From a checkpoint of a small encoder-decoder audio transcriber.
Training: adamw at rate 0.0015, 6200 steps.
Rows from expert 31 of block 3 of the audio encoder, named by matrix and row number. Rows with one number belong to one neuron. Each number is 128 + 24 x the weight over its row's rms, rounded and kept within 0 to 255. All counts start at 0. Numbers have three digits each. After the name is the row's rms in percent of the matrix's.
# up: expert up (encoder.blocks.3.mlp.up, 32x128x128), inputs 0-63
# down: expert down (encoder.blocks.3.mlp.down, 32x128x128, transposed), outputs 0-63
up.11 103:149130143137158150137127098171109132089136116151108161178131121139154102131138162124184123101095115126116118139127154150125160111161107102150126140117136097159150114156131157119140127102117138
down.11 091:126102137116130133139103127145131103139087118158112126160154143156126153151133097115137168115167151108140110136108142147158098090102163163159128092116143146103162140111122110127086141170154105
up.12 112:159116160073123111090145117109122109150149116094113099148175153191151156163130142124139130126102118138100139122102149095114141116128118141129151124120157147156140151132111144135123113108164144
down.12 098:124164144156121121133183159129124133156172120149099160118101140104117081119142169112127114117111120101149118112142075119147132120182112125110150129183116116129140150118083150140138137122133112
up.13 110:145103154107118141102145104116160125148155128089103127157139139204154153126119137129130151137086137128093135131087138104108114121104146149141112127110144153146140160138133152160128115119161165
down.13 102:104153160158166132146160126114114127137150128147110090095160091078127078093127127130119107098117171116122132127183098150120173133136120067097194126135125113142125106129090108130134138137119095
up.14 063:099148123108113124099081157114100143138132122120126089144151116143161113119129139098127156111133133125120150131104178110149123089123130104129163107121092154146123149119133157102084112085142176
down.14 083:104125127137123103169146146116106085110166124155151140136133129077147139126074112153123112164137135154108156107134098155111132166101200131100101086157139121135119112113134129157110157133084089
up.15 064:120101144139148130071148132131141159152144141072108113145127148159129168147129123146138116153054117149091117119056137113082127134132150144170141139121132127127128140127139116124141122127152160
down.15 072:131130117135158103107165158111122117124116136190176169106158127152078122143111109166117106127168156111124134119146131141140118156118098169092111088122150126111128081148160116143073163118098111
up.16 116:175101160142141151091146121156126123172192123141107133168155115136155129133144168120134139117081114125120095118139134124098115130130122123129141169129151110145132157138115179121166119095182142
down.16 093:110122176165093112067150164122132113165144167082130113126101160137140133128138130105122102141140127097131124151122131121151104091112146177147184087140145196095119151147120117114145140101182095
up.17 150:110092153106105110091141144096150105186165161120131106122091152150136147104130131168103079149115099119155135106100124134106102126090131143119136103173153157108145155095147100120131142110146132
down.17 212:128141121134159153166135079184116161071093116167122158136162111113138097137109143119172139106141155158120117159144145138148149135171106098123108141098108083130107091148147141137107100129086134
up.18 079:139086138115094144108158078128124128138185131106124126173150146132171159136130183149135132127089102132089121137126183130107140146130163153141110134104166139137173171110149133137145114110124147
down.18 076:138122085153095112098105147156132136124116126152142144126154098133073097135101085121114115108132114154123171106168125145155148145136169126136150110145154160100126139097186131135106167199094110
up.19 079:142089124119117158117138115151103166134135090127095141162140105173155128169109145184127176137116109126093108129117147126087113170124134136153103137118151132186137158140130145123149129113138180
down.19 078:141106136096119118168154101145105131128102164125132126111123129106114141087099103169099088113142140127136137100142136177108110150123158138102162066105099134121128163111121135113148154143119138
up.20 058:100099146124109149087131120087126095130152130107116112099153110158124133139150139078153137130179120114111134102147114099106114136153154116131108094105128137152102131119160122115081094134085161
down.20 075:121116131110164084138069131130166130137121106132129121135121153110123134085068101131098167166099145119149132120110132144121111175098116119140105120104123122087128127164141094126129137186103133
up.21 095:141090123099119145085125094129143132103162088111122099144152144167132146136106148141172165130104125145072100156095165107103111149115148112132131135107135116169109125103136196144102131150114156
down.21 079:118116111175147125106104185124134077157127130161125144137100088121148122104124126122104104124100149124155113105108114174090092139171164117115144110154149134118162126125112153135123119155153118
up.22 097:147134126113151164133133148176135139150096104119124136123093077133144091113126143106165105111091135160126108138139163146118180102189082091134140131099122099158166124155141138127116118098118146
down.22 092:141128131113111141131145129121111105082063131154146113089169103135114129162102138142132174162095152123130151135140168166097073163106167153101095085081133134129133137128128137125142115164146134
up.23 106:132092145114102159114121136146144156109133073126117116146173119181130127124124139136106187126111129136090136162104171113103145125126147142162126124129111127159118123134128168146130112152148128
down.23 089:137159136159132133136146137120132082142112151158126154073121115097120136143131097115111101104131150102160086103123114138115104138123135131096093114153134142095141121157091109121140150143110121
up.24 106:127102158114103152107102101115147152140128087115108141104136100184150146155124120149099186114118142159103138142107179110124132117128185156159139134123127109181132156098129175121123125142159121
down.24 095:102136153151107113097150141122102076145123112140128152102123128065146131122106104146110089136109143097152116109098132138110094130121138111101143117147164151090154141134120133106110140131116120
up.25 107:154098142081090138110131104148126118130152108116092104132156144181146138142138138124125182114088102151077123135096157130118141104120159132144130118123141162148135145093124131158152120150146150
down.25 098:142129167173141130119137138120112110170168174135114122086159101097142066124138138129106079111132148104142108082115089109122129123111111133120179095151126132113121123115106134106132160137111131
up.26 093:118108122114119132102116110128111152134136106087099106160166144170131114127139140114132160104101114153068112133054160092113123137122149153133116126127132136160126145141121176127145140126142145
down.26 083:155165134185137129098125147122102082167127161148114137107092122080140081138101177128113132148143113110161131105126103187103130106155090104113150127123131151128108107114138119130101175132163103
up.27 090:126088185091132136107136153127123124173154117092114122121094121185118139118147138128121132129108100145090162113094158121111143126138145154143130119133155166142150149130128142140126093117130150
down.27 091:109110156150134116154196164099128134139189153133105062120113081117124091125145116150136113102180119076145090116158082127118126156154107091100179148121119100118104099110137096115158117126086109
up.28 094:146095140114150161122148076172132129132143110123137134196131119156170098124123130108178133083092130133096078128105198155108126119163131098125117151132128113149119146163166165128126114109107152
down.28 081:152132129144093176149131108114096118159120154145118130123097125147138128123150110109133125167092139108115172133113124134126169125150149216150164110136120100095149111164116135153128126177128097
up.29 048:120137123112101171137158133141112096146143117128121122128116137150174108190126146112131134132103118120107130134131169163094132078164143121124111098179103126133135147119112131116112110128161161
down.29 076:113084099100130142128141144161123153114116124134118164109111154108059144138130083131152117156141129143137156104158142161107111126140130167122165153112130160152185128145161131090129115157112137
up.30 074:162130142125159162127129090178139133167113108133132134132090112132145124126137137189112133124108128119129144150132142134103131143145105074142133136126137074141146147161152134125146145120118124
down.30 074:111123163104154111083157044155095119118131140114152109124157139153127164137138111140121110121142126131111145137116122137105119119103120182099142131119170149128118124134133112135090115118134095
up.31 052:183130132140111159109148106128138121144130088136139119133116151131111112109102169091145101139117101117096113102145123099166133109131114179171121118126108133114134119147134138148096131108143217
down.31 083:125114125108155114113105097145143120161139113153131189101130126120119136109152084141077128144163186071140140109112117121140131131117175152139145156119089129130091095124139130137130175173134062
up.32 127:136102136088110141117112107134128141100115083114121103142175129176131134167129139154150177124131119159088105146087178114120129111124174170144118098117107138167127158122122165139124125150149146
down.32 114:099117148151112129090134130096085094177159141131188130093090094109149100135145121141074080118114152108143100084137114137106091136096144091104148136172136139122119147138086118094133154124109109
up.33 063:151096169119092114127113150133177164169134109106106137144144094176137122113102128099146122123110144130145174134075123129134089093125167094153116102140114158155126128139162152147104112149144139
down.33 085:114150144126136058155095146131098113127113126128162158121142089096140142137104141131102133116124168147152141123155165113131088158144144154115154097149159122093109111133131141099159162135133155
up.34 123:141112171093121141103103073131151137134134102119102101141171134166133145155118133131134157138116127141081093136103161110109141127118158140165106117113126156161143157104137164148141124140144148
down.34 132:115139134151118081125147156117087100148140170138109132074124106090124109095096129119115106123122137107149109087133105142129108136107128131077192103167137151083110122141073101110117144149123097
up.35 097:156128151116148173143137091172136168118142115131104142148103112133093106134149155096165129092116130172089125124127170132135148109177103118145117111096110102169152114179148142122146130126118138
down.35 075:117141085124113109139112093164068122105115111137138158120129126099145127147130119156109136150140158133148146106128129135167119129128159167159109100076153133111180115118110104106144130203137126
up.36 084:151108130086076140109130110112108139103133091128117125149165130155141146149120133136164174119110122153076103151132175091110130149131182142136100136116112136159144139113125152162125118099159139
down.36 090:149136140147120103107119126126132121164104141119107156097134114113155140136127110123101090118131127110136155107141138125076109128170107134124181108165090195160138121148152129122142161167126114
up.37 101:127099144103078138100101096132146140134125085127137099118167109159149134131140126157145172112110154111115132136076154146095149133122173155173112124131135135142116141107120157105109135166137142
down.37 085:132122153176110114108101133147094102143116163151148123104175129097142142130120116135080112107092150121159123069083134157103080153099115139111158086105157156129164106135105099085132137117103117
up.38 118:131108151085097132121135122123151130151132101117118128104190127153136138152116142128108153149106116153076136138080168116134132099127171164147134092118129151166127155127123133148133115149122131
down.38 120:098178154152132122086139141116087106110132144135109103076098098120152121085123147105087101127140144122141094085144083134128107144132108110117133121153137146148108120109107152076116154131118109
up.39 065:151127108088096157115135101117123165144116138115108155171115156152121120117099149110114122120106124150131125141143137171090152078151141104138146113135123116160176166119135151127160133112150178
down.39 086:086131136131118131126132126129104131174142114128171108087099121080087121149065153194150122110177158140109142078127114138148125135116143120134112103129121136134145123090120129112124176175137108
up.40 059:142101142149115127124146102122111109123149153099105112130126083198139145131134120088164142100105116097075118122133150115145132095123155119150134093115125162114164158118139120138145148136135131
down.40 077:125148129109096118122084127130127102120109125138148146093151149087121158142100086186130141087136127141138155111124114181103108181131143116116143097139142111167106118120150109116109187157085106
up.41 070:125127146143108154116125135102150133110119091100111071127147080188113128133124131112141167159144148134100143147111128119141135137136178131164112115132101111138108143135126164113113136120127180
down.41 096:081119100109113086147140150144085088111089167136132114121132141128117133157078115183096115119135180148158146112142141170097067126111140126102113102137126133077141161116124116115106143129119154
up.42 066:123113111151103133101138101140146160117142093134121118156134130168148101166121135066135102139121098088104052112139123123096145122142130144131078134117098133145205153114119141112144141135138165
down.42 076:104140072116128099134109127131139125134098134148163140134103161168104156129142123118153172105166139180148175130128169142110108155154138056152156119133107127077107127165149114129116097157123088
up.43 091:144098137073102118086101095129153138147148089112112120141134139179134134143105133142159146122095111129066139129083172099113121128120190150125149120125118128153126130136115148121146114140126140
down.43 086:137164154122100152118132108135085099152160137175117141116129113112154107129141123129096128111141178117165084114142089116102072140088104116077133093142148144131131146112089099119090126173110100
up.44 145:127165150171126145102128120123123126129138138140092134128102100118138082165105125091164112091145161116137106098115108132126135119132108081131144143149108124118108107180101124110118131074125110
down.44 178:141100110093139117156144131109170161128133090105139137153132151152093173116132129108147160144109103138120155149132120097133171108118120133149121131126121113136100143131122147166146093102140134
up.45 130:138109148079102140112121099122149121149136120090121103124151151196143154143128131138131165142117109159079119119111151118120138098111130145152134099133142147175119144106119160164123130141155139
down.45 135:095165153183145120118155155105089152122138142151108116091129101090119077129130129099113092094121136095161111097165096130129122136158129087093162131144146120120135127118114134070110151116104112
up.46 120:130097154091086133095116119140146117136140123096119106152131165205135157156118151144128143127100085133097125136097161111120126127117152137154133106109132163167128148110135156151126131149151147
down.46 102:113184120166136132149146149114120142145138168122115144108141098081153111119133130079094135107111144112167103071164101109144131117121119076107176128146132123122141157123097118082146121109117120
up.47 109:158109122118155161116135108148126128123154098128142123155109143143132112126134158172137140104098082095111104143115153141105127095136094114158091146138104096152128161167147174109153100099130162
down.47 097:134114136127061101081164131113103107160152133118117108089090149135158119134152114136074146132120110131135118107107140150141114110089131193132159124144141165127161155130100109118145128114165101
up.48 105:142102169097102143115121144122128130170163097105111133135153121191163136156127138143149156150101116158091133112094166115124131103099151140136148099134122160159134133133127142145129136133164151
down.48 098:103134134164117143131166139096101110129159147160095141111123083103127074149150134105120105115139127123140087108158100134124123123165120120080184133166143125128112131138106137113142137079089077
up.49 120:158146132151130171126113106157134128126123104134107146161088120124156103113128160093169129086111158154126120144135176140110134099169120095136125126122113098139137113196144136126136127115123134
down.49 110:142126115108119153127109117119172162094091109123130129169146146175085185149166126111124169126143145137110111138095164125103159109094136154183093137094108125153152131142152140104115100131166156
up.50 155:134168137173134144109138130143110112109142131138114138124100109106138091155134126088156121096147156101137099111117129157126127119151130064132160141154110125129135107190118130084131137091118129
down.50 177:162095134081125121152142124124163162121151114098132110164116146187107170122137118110141168140119096136093153157129125107135163113106108132161099134121132127137113147117160115178138104127153157
up.51 099:127112180111114146086128096137143104157138116130106104127191113169162144147109170154115156121096111130083094132109167121115126133141170151131134132136136123148156160124136155130116124145156140
down.51 103:122105163128093097126186173114103119132156136100118128120108153118127117122110121151109109161135111134132150089148136145121095178132135165104164098147153171125109174111100116117171122151113059
up.52 132:159095137100119161123090120117137158107128081117115112127183127168130153150123135150137186115132136142099127148094181114137132135100175143163114132126111136151114136135118165147120105157130155
down.52 136:110137128137128117106133128099126083125126143134149156107080120119166113126135126099079109135112143098151090106106103128088113126102129112107158141160144150107134151119086125090154144115160117
up.53 065:142088146156079117142099116136173117127095152139136156084156128148108140126111098108109110144113120122119119118133118128082138120174138064112096105166147157136204131130133140140127099139158145
down.53 076:158114099135136130135112136166106116100115178109113123123168130100131125128128122086112127126157169124141125071128157121120086133131164118127155120127139114149133130160095139140135168195110070
up.54 068:143093180121122146108139080102145132108122129079098116172161144146165169120124127113154093125075092153100106105079149113139125117122145070130114129141120133150126166114110148102105147155122147
down.54 075:112159135130145128112183097079107176148079126130132174120111148105136147112125133161103111145134135136106135164164128147107116157139123159117101071123108132097158111122114159136150118148093138
up.55 119:172147138144138177113105113156112138109135084143110142145107117117157105138134138083157140091126145138125103136113154131123155100162113083148141129115110111143134112188125152119129115094127133
down.55 119:157125091089128136136077122120146138119114116122113116154112159154099168124152128105167143115105109136103129134112136130131153107111152125177089137112118131163132132160158163149148121112169171
up.56 073:139086147126117138156127125138102142141135071106127130166150106145151153105132141144122137131109122127090113147069183104107126107089156114150122106128120159163134160123126160127126136097120159
down.56 075:140099143132153163103150123100140116118184153132127108134141132097089144127135127144145093123142172116158110100123156139087095147119120098073120131138118154087123153104116123115105140138140095
up.57 132:164153117135135185119112097155125145098142108128080154170125125134124102142122150088181117083123126144112126128113138125129164105142096085153116136120130119141126121197136150107144148092118161
down.57 112:147123092144100134146095123161158166106098071140134117128131159177116160154151122094157180128127112134123158134137127126154152122123149113165100112099122140126155132151130146152127123118159156
up.58 068:142086161140088144109130102148109157123140115138120103139136117131131133120106155130111153144149119092091135156064104142104101183128151105127125087138121108121159122125133139143117133130135135
down.58 075:100135089131072095116110182124094153134108126163138117127159103138113157140118131128138118125170162160110149142151129141110108171098120105118154088099131142143130139099134138158117137185125113
up.59 114:154141141134145165121143103165121156124130121112107141160096090127116092136147150088174141078102136153116118131108150129127167140164120131164126125109124099149123135185159136141129128132137147
down.59 099:111122106101102108153097096151123115116090130162141122151144143132103158160132093172132148159123134147156103118130177125121141130098176163139138114109117137142171165105134122150121111155112100
up.60 092:149078138105113151113134104136144159119136083104116106132159122192118140124129140101145175132136122130082119147115201084108124137126158131151114140114137118133136143133144168140151120103175121
down.60 103:110133112166098099117134164142108080114113137086086087091164105075142108112098129131129082124139131111161136093114125164088111159126178136113161133136132147086160120128108106114133122181084105
up.61 156:136095161081102142109120103132144130138126120101120114139143154192120161147126146146127168140116093150078110135103164105119140109110156154143113103108136154166149149089131147160121134143150125
down.61 155:106150142182121108135148157108116102155131148142112128079129102085146068138121134118109105102130137100164101106158105130108114130131118105101161116150114140099132143136090120087133167119100107
up.62 095:144101138119120118111133127105130148132136095097125127162154155184121118142117120132136155126100101141069124155080155164105122114132185136178121108134144177178143148109138144118135113145157141
down.62 081:145144140136098118080128119125091120182151123140133167100141117111158111105127147115148092149135148083131132110148098104097084109143115157096165163118145129118125130155122119109083163141114100
up.63 074:134089146091143148102138150118115164137102136113085114129142173192149149121153165137146127122076111149131108116103142128125151142097150113144111125147134135126163143141159153150144138108147141
down.63 071:103160117123161129128163117112142160142141162118115115094106134103157095127126089164132140137133159160143146136136125121141146136167122134117164077116152081133091118138122096115110151164129125
up.64 112:123095168102133138111125121139143161114153091106138101129155113196127137147119131133130155125141129151086136140086169103099116122108186150148127149104144115148129147116148147157137110136130126
down.64 081:116121140139076115105121134123103074137124189160134107114091099123135093123135134124117081110130136093158103117127130144113116133131125124135167141148120115135131120104080096107140164094119115
up.65 118:147099161085105139091116108127133139133128101121117111131155140184139134138123127140133163131122140140062142110107152108127114106108170158150126092117138154172125138100138150143130109158152135
down.65 120:101148130161128120107139122101097080146156164139117118076120116111144083091118156114097113120128127117153100086144089143114094119156117107092182150166136153112140138108095135085118162098118115
up.66 089:137084161100132165110104126096110162118143092103111134147144139187113152135125125116143136137089090140064093150105160110114139124128176152143142117141136131162138151129125151140148133149148173
down.66 075:118133120148136148116150143084102107142109118139101124103102080109143082151126127173091101092153155109124123105129077140116120126118116140101151122125163134152139136129134124135113116118135117
up.67 087:159143129132138160116108101162111146126101108123119151154073115130172112142142159097178096076100112160099110135114155144123143115164081114127132119086109095161168146161158129115153122127124149
down.67 077:139109124109152137146103114128081113088105126125154122110159161124069144137110135170141106119134146149113137091106118124114130161172136156140129116117160174150095132148144128099076128164085155
up.68 074:131139151128177174148122083165137129147119116152136145165081112134144106111159144123165102109122127130126123149140136161118166091155111110117128127108155080127149147140161100153138146125136152
down.68 081:106113102100146101104139148116131102134111118123144120135137121106126147101127146140133123123118179130132127109105148191132072152091090182127151099091146159134113125122144117107104115163117138
up.69 120:166149129156137143113128106172118127117123099143090151150118115129162088160154127106165119082111160123122109135130152128117160097155119075147136103125122112149141114202122156113137138120132136
down.69 113:137110132112116158118121121133158150115113072102124134163141164175127200114119150110149187135118106180113134147095152129143147121113154124166095163121096132143112134132161140135140085131151160
up.70 109:132100148122129154120153110126145136161164123139120115151143102150164141131139155103123139121102114134067098142136155128089111127142129120151124145150119095137141168139127170119162103110156160
down.70 098:147126153153047124091116142115111139178138147121093108124112156136150157144135124138080112191123074156133146101125121110121065136119139172118139091128137175089116139111108119108138131133140129
up.71 069:158143152104197155129141099177163099148109114137112160152101094117126124109128172148121132109107116145131128105132137124147136083145128097119130122083141125151114166130165132179187157115128155
down.71 070:141140102102149116103100129180143104126127150098160114063104121138085123138117122108110174122130168105146099142104131104109098121120084102124139086087144123100146122066117137152108132130138073
up.72 065:151113124131128127139128121132130102118137082115112087144160105152148133147136159075154137146119140120102124124119135089120158144133162159161115077089117135126131152126122143134082114104145171
down.72 086:107113123143100135133151133088119085135074185150130120110095128099126132126118101187131135109155137102138144144115133188098103149131141149115111108151125165106133113116121118172104153146117121
up.73 106:143087138093094152112118108140146156128113084124100105142146121185114135159115153160128192131107146132091137138096156113110135140128158148148105105125132144163107132108152172139124119145137161
down.73 092:155165116156109120082143136100121077138082143165118137071108082104159155131114137154117114138120118127150097096094136126123080158086106126141170134134137154129140127068125148097140116102128124
up.74 121:157152125169135144127127113160115127124117103160110146158098105120149106123133164106165132094132148139135113154146152135104154098193125106134109131124132107154137144204132140114134141109133134
down.74 112:123087109104103132093093098110160133116140121107163113135122154178132171128140132104166186114122108141117144137103166132094123127096113137199091124131085117162142131127161143139118105110153170
up.75 059:089137140161123191115107111105131125138104142118100124144172089154177114123141103100136138144079142107084105160129126124132167123107128125132120122104126129115139151139104133130149146136130133
down.75 075:124118084112128090151077122104083132121105112115149129190123154126137149153138110149151121125151162145144136141126159151131122109121164120141125127121123133133176111113095103131098149185079151
up.76 064:140081131136122178097107122147132145134176086151088101127175136188175122154139144112148151131097112128097099123118183128148121093103157135141078137164109113157160163135114124106143147116130143
down.76 082:117107073097121145098124136094132142153094185113139146142088135097095134115093146162128124125130136128185151153124103160080108140140155115132128093119139147137127102180135093130139111168133104
up.77 088:130084152089124128114103118125174171138138084107123143151170088166150126177142135117135156131123152132095143112083159111113127091136143166139149129143126156151136146100124129136118092141127154
down.77 096:089137118143137129128105135149089107141142157137122104081127136112120151129115118130110095105111145080144112120128104112126086116139141149099174116143156134103155156123131139128116185145134124
up.78 143:140181131171129159114126118141102114125125130144107146128110096105145077148126127103154113087137156116152103106134132157129145108141121066136150124133099106125129105181127128104122156099110131
down.78 169:127099140094107142117119110116170153116144089086136125159153158165121181120135156119130157144097087100128146151122147104143166117105126159164098164142120131159127133136159140164151104094148143
up.79 073:139110140090091136113149101132139150135144137112124125133143146163132134145090123134134150111119112104108127128095152083114150092119169124144133115124137129148128142108114135155109149125131119
down.79 079:138174093144106091109129139146086116115131152111100115115116158106112161077117123098080133140109142139155159096110107154102138139130117165115092110130151133128166125126125148116113133183080134
up.80 083:160109138121144196114141112175119113130136108135151124142118117154147124137148169199149138090104121133123103140119152157125115128176118095136137125085136107146130135135139160145153151146141132
down.80 079:114107144159087146130136150175122127142153136105083162096142127110113142113140096164072130129108130147097142115121140132136120145113132201149127116123126123117158165094097085116117134119145086
up.81 114:162129124129129180138116091172114146122101110138108125162113092148136090132132110086166126088133134150138116136120163110117168113168100085143145114131135101157136113168137150113143105097142133
down.81 101:159080130121130141118102113130125110081092094115146090167172174162137156139131139155148143148091134146118129153098123118110146134121182114174087128103108124158134142135162119123105107138162136
up.82 055:165101135147110138115129140159127113154167124107110139138117130135144114103122126069113154093142120073106117129116149106103103113167146095123143102154129135101175146148154144108089165097149136
down.82 075:093115112109166116143109146125114167130085169109172096152155140120086136125136101135107129137146136152069151128171103134144153168155119144149147119160107115136108126109090134124130117151069093
up.83 116:162126125136151172109126101196112138122119086126099156151111121140158116126139152129163115092111124135117098129112162125142137119159100106158125142124126086149127128185131157127156117100131146
down.83 085:143144123129092123120083078127125143153150113156154135131159154141156143151122086110107141167113116133146126139124140095129158147068153198170128103108124154093154098114110129122126119134157125
up.84 078:143102165076077138113104148119167136152144116105110139161148141179140144148092165139106158122108129144085144144121133124146116113093182141137138109161137142157130149116116145163147110143137158
down.84 088:120170129159099092087130125135066139144134120184134116080120096092149093163149140107123108100135124099133123145142169153121103096095107139126159095143144159113114089119136116107111157144113113
up.85 059:138142146141136165127094156137137104096133090177161086125111114107173132142144126140128158134139148146180114142147167148112142115185201111137118085106134098108114136171080174133128135089144146
down.85 076:154170158122125112132096136078126140141127146119129138132148102090116181154144113125110121096099119121141147094109103143076125166119117134119125144116143129113123078115120105152136165138114138
up.86 064:141169097172120158165108140130167107153120119147140138126079110133148112156158140134131164109131159131166097150125151131122123156158100127144164091120115112143135095153115148097111118120154125
down.86 074:104137148077118062135124123102136106166155139115176100167107170128146163120154152152126124128091106129137135129073161151119134146082099114147105148113159150136110117136125123129121129157135125
up.87 097:146106157098127129130110116125148138111146108109085120129188120182128140161133140137158157131130130154080120119078170115118105143124175132141137118118120122156115143108138143168124108145152137
down.87 095:115125120116139133115122141131082074162108149142120087103081087139119081124106140133089112113128149135144103103094087121102096151119118085115161117165113115097151140154073139119120180119148123
up.88 120:172143149129157175109101108187105123092123099131092143155123115124150117144130157112171118084116141118116121124107163118123157111158119088150135130125112106158130130188129161096142119099120152
down.88 115:139106103107130137148103129120167158107112101119119124176121150217089182104154119073138153120116114140134136130125138087116191117137142134179111147105128131114142117149146126149117116125148142
up.89 063:123081134116097114095093143102120142119115114113136102116135146162149157104114133113156145106061124133089129131110155090110128126122145117106142158142127182150125133170135146120123119110139166
down.89 070:127133103101162144155120099111150159125102118132112140133112157114169130177124122147073147145143162137071147102160153167146107191116123127093119107132128109125093075108154131128103158140139131
up.90 110:150131120162118173141113094162108143119113106117104145158112115122162134152116151080179124089106130131125107123122156138116157113162108098141136125113113105152141117197152131114128115109122148
down.90 109:155115112078113135118104122156147139130095082151155148163178158165085149140134136123137176129145107123091145154114148112162150140155132135160091148154132107154126136123144135136137097149138163
up.91 063:116120148143131142086126148138114123188147104140154133124133111112157063146106172108125126163110153126118117118174131108095154080114164112125107147182151113147131149103084140123134134152158115
down.91 073:120142147126120112140159093079127153165159132113099119144123142145130180151154097131125121095110176162144149100098123115106152119109125162086121117158100123150148097154129120084093140105123091
up.92 063:097059128137127133107094105121139120145131116133113140145129143148086120128133124095162120115168114112115155134136132165127132121101143117128142099154129123102158120087096172110122135128172163
down.92 078:151104129129162089137108135110113140076118150150130167102157122099152125130111147145166163150145146150152081137144134134138115191136154101074126126127136152104069124155148131141090134156100141
up.93 071:136142143137167150126104084160147131165124129118116120141084088123142112121147145173121131104109142143141148153113134175103135143199091121149116125106122110164157153154151148144095144133141119
down.93 070:151108134157100149123143147147098138158094130111130115100140134096151149158130148159127103157134160149096111126111106134106125124126141138172100137105188159152111091080089132149099128169061101
up.94 061:149095130132079147119097133139110125132156122087110116107147115177111123113146129122130140129097119102083141157066181124127188140120189128131124076127139146143130146133151129110121093164137125
down.94 073:141161173156138112128106131119092105120134154159121119137106152124143150111116116120137138121139134109130148110098133156145102135148149148070166123107124146121139136170099156094112090161125099
up.95 144:146116131129154150105151138126149139153195146126114114146137120120143133124130172129118104114062082123135086110129142133103110103135096091146115164130105101130132152152141156135192116075156162
down.95 134:124087143128090112096149151088118125159149133118143110136106163164125151112120133126109152163102113117119137130111116095130131114129165139132172094172139161120136169123108130133121114135173118
up.96 107:167149135135140172121112109152119144109114103134092178152109107151162119117141158117140124091107160147138127126088161152121133101149097104158120119108127098147111143169139174116128131103111159
down.96 089:114097092112136162157115101142102113137103089168119127133113155133120168146116148104112151101095138151105142109117129129128138120103122133178120143113105152164131140158115136117143107129165135
up.97 074:132100121116103141129129138156160132150135093125112119142171115175140133129127121114142152130142140131103148122092175140116152122163182129144126121112126131172118144110140129137127104130104119
down.97 070:133156130121136112094135143098072117133117153114104153079140150126125082134103114131110103143128177153130128104130108146131090149111127150070143066132129156099138136091109147115134164123136091
up.98 058:172100164126106149075133110138093134131125127125107139160088085121182095124137163059129144115112102114141138175108141132168132133115115097186110104140118162109159134120156125130087141148171147
down.98 069:108119117109156090128090110143167130150098104131164154146127113078057201160119105183158131107142158100091167109146159135129131173113149144158133140146140164106111124157105106150093113133095117
up.99 093:121127153107154159090125149162157151138141081134116118166161110177157106154140145108144133081105126119102097156144155090093131127148147118142110128122116119144150147165126165123156104096131159
down.99 087:132102107146081132090109119140092073139121173160121149124098121088145152125091111148085107133103132144131149114150122133123118115105140176137139094100155137101123140149094090148128160151122119
up.100 100:123105139096104168124131126109146153131138096068120125136189122157153120169127128109126151138117119150084112132083161114123117108122165149124133117116123129147126146132124145118151122124151120
down.100 101:109138143154147112097160138095105071154128159142139125080093135137159099108148138151073109140137138096131105098135129131100097103110117124069148130162126145140158133130105098107123160131106117
up.101 088:153144125141126159151127141176113125121107115143083146143088082118163082140125137104142128102118120116137111125143129133122149108164100085161133081122119088127168132165162168109116122150133143
down.101 077:151085144115133136108134114123165098148088119107157153128123157176146152161142172128123130160122131168131150181122172131101114117134116158178116154133136103153139148102130185154104115178088149
up.102 095:160100151087109137103149143097132116134164111089145103144119144202147148130129152128130127118100082140103132121096157105116125101117139153127132120137167147163131149115126140146148103117152157
down.102 094:107167165168150133118184131105136166141136137121132118108144090110126072093129141117093116122130172126155138102163082105150173119166101092113126129153134109108106113127119130109173175090097129
up.103 110:130090167102096142110127140123154108152169107070111130122132140179158148124125126142128162156108108136099124116112157098119129113123157123137118093137150149155143159135134156141128114105147160
down.103 109:116179145168175113111157130141102142135172125151125111086180095096177093110104160087134115114123119117181077113157060123145153110133108115088158124136134083147124136124105134116126157091100122
up.104 104:129149119108115153149111131143142163114129066126107091138165093155120127158118122147108161117142141110127137177114182126121142132138180131161100125125126123129112119131154160148102108143123149
down.104 101:149111146101113134109133115124104084133107159128146141131120141133114122119102138160128118126130143117169127110104113152121061163065121121086117127173158131125138137096121111140139151165141120
up.105 088:139105148119105123094148137121119117160151113074097136132151131183150135149137143121124154139081119126100104120114133117128132119129141132144172098118155134154131157137141128164130122121176140
down.105 094:098104170152137121124164132109133120158154178120112077104119115089136092093135168124108127132138111121107132086159125120152083102112107134084162098153101139113120120111094097147133177114111137
up.106 089:174103170092110140093138107147137149120172102125102110162185112181160126140112142123157163124121118126101106145112161120115101155134157120124104135122113141144155156113150158156138122118141158
down.106 078:087158135130122133106149175107098127155141103117121108102115089112093141139117053126117116116124136135121144074132105184127134095130154153144149087149141144101152142134104109130142111166119158
up.107 114:152123176125136148083168140130119119160175096132122149151160126129145112126130173098109157107105110150123101109127141126100126125123159131139159128137148128151138170164107171132145121102182110
down.107 089:119102131146135130109187173090145125164157140091135104137132155150127161125152104108143112114088130079166119108125129115118112107113097115156144113160141161142166151146137147089156134141166140
up.108 102:133088121124147170084139107155121140126149122124129113154139134152167134131141151142120144113095107139099106147116150129105107133127157127167104133117121095153131149138125180113159126127123153
down.108 101:133131158156098108109138148119145126202134165120112106113107138122136153137101122133109122186102111125127108085128149142122120111103127168108163104175156170123148133109103101112171161160171134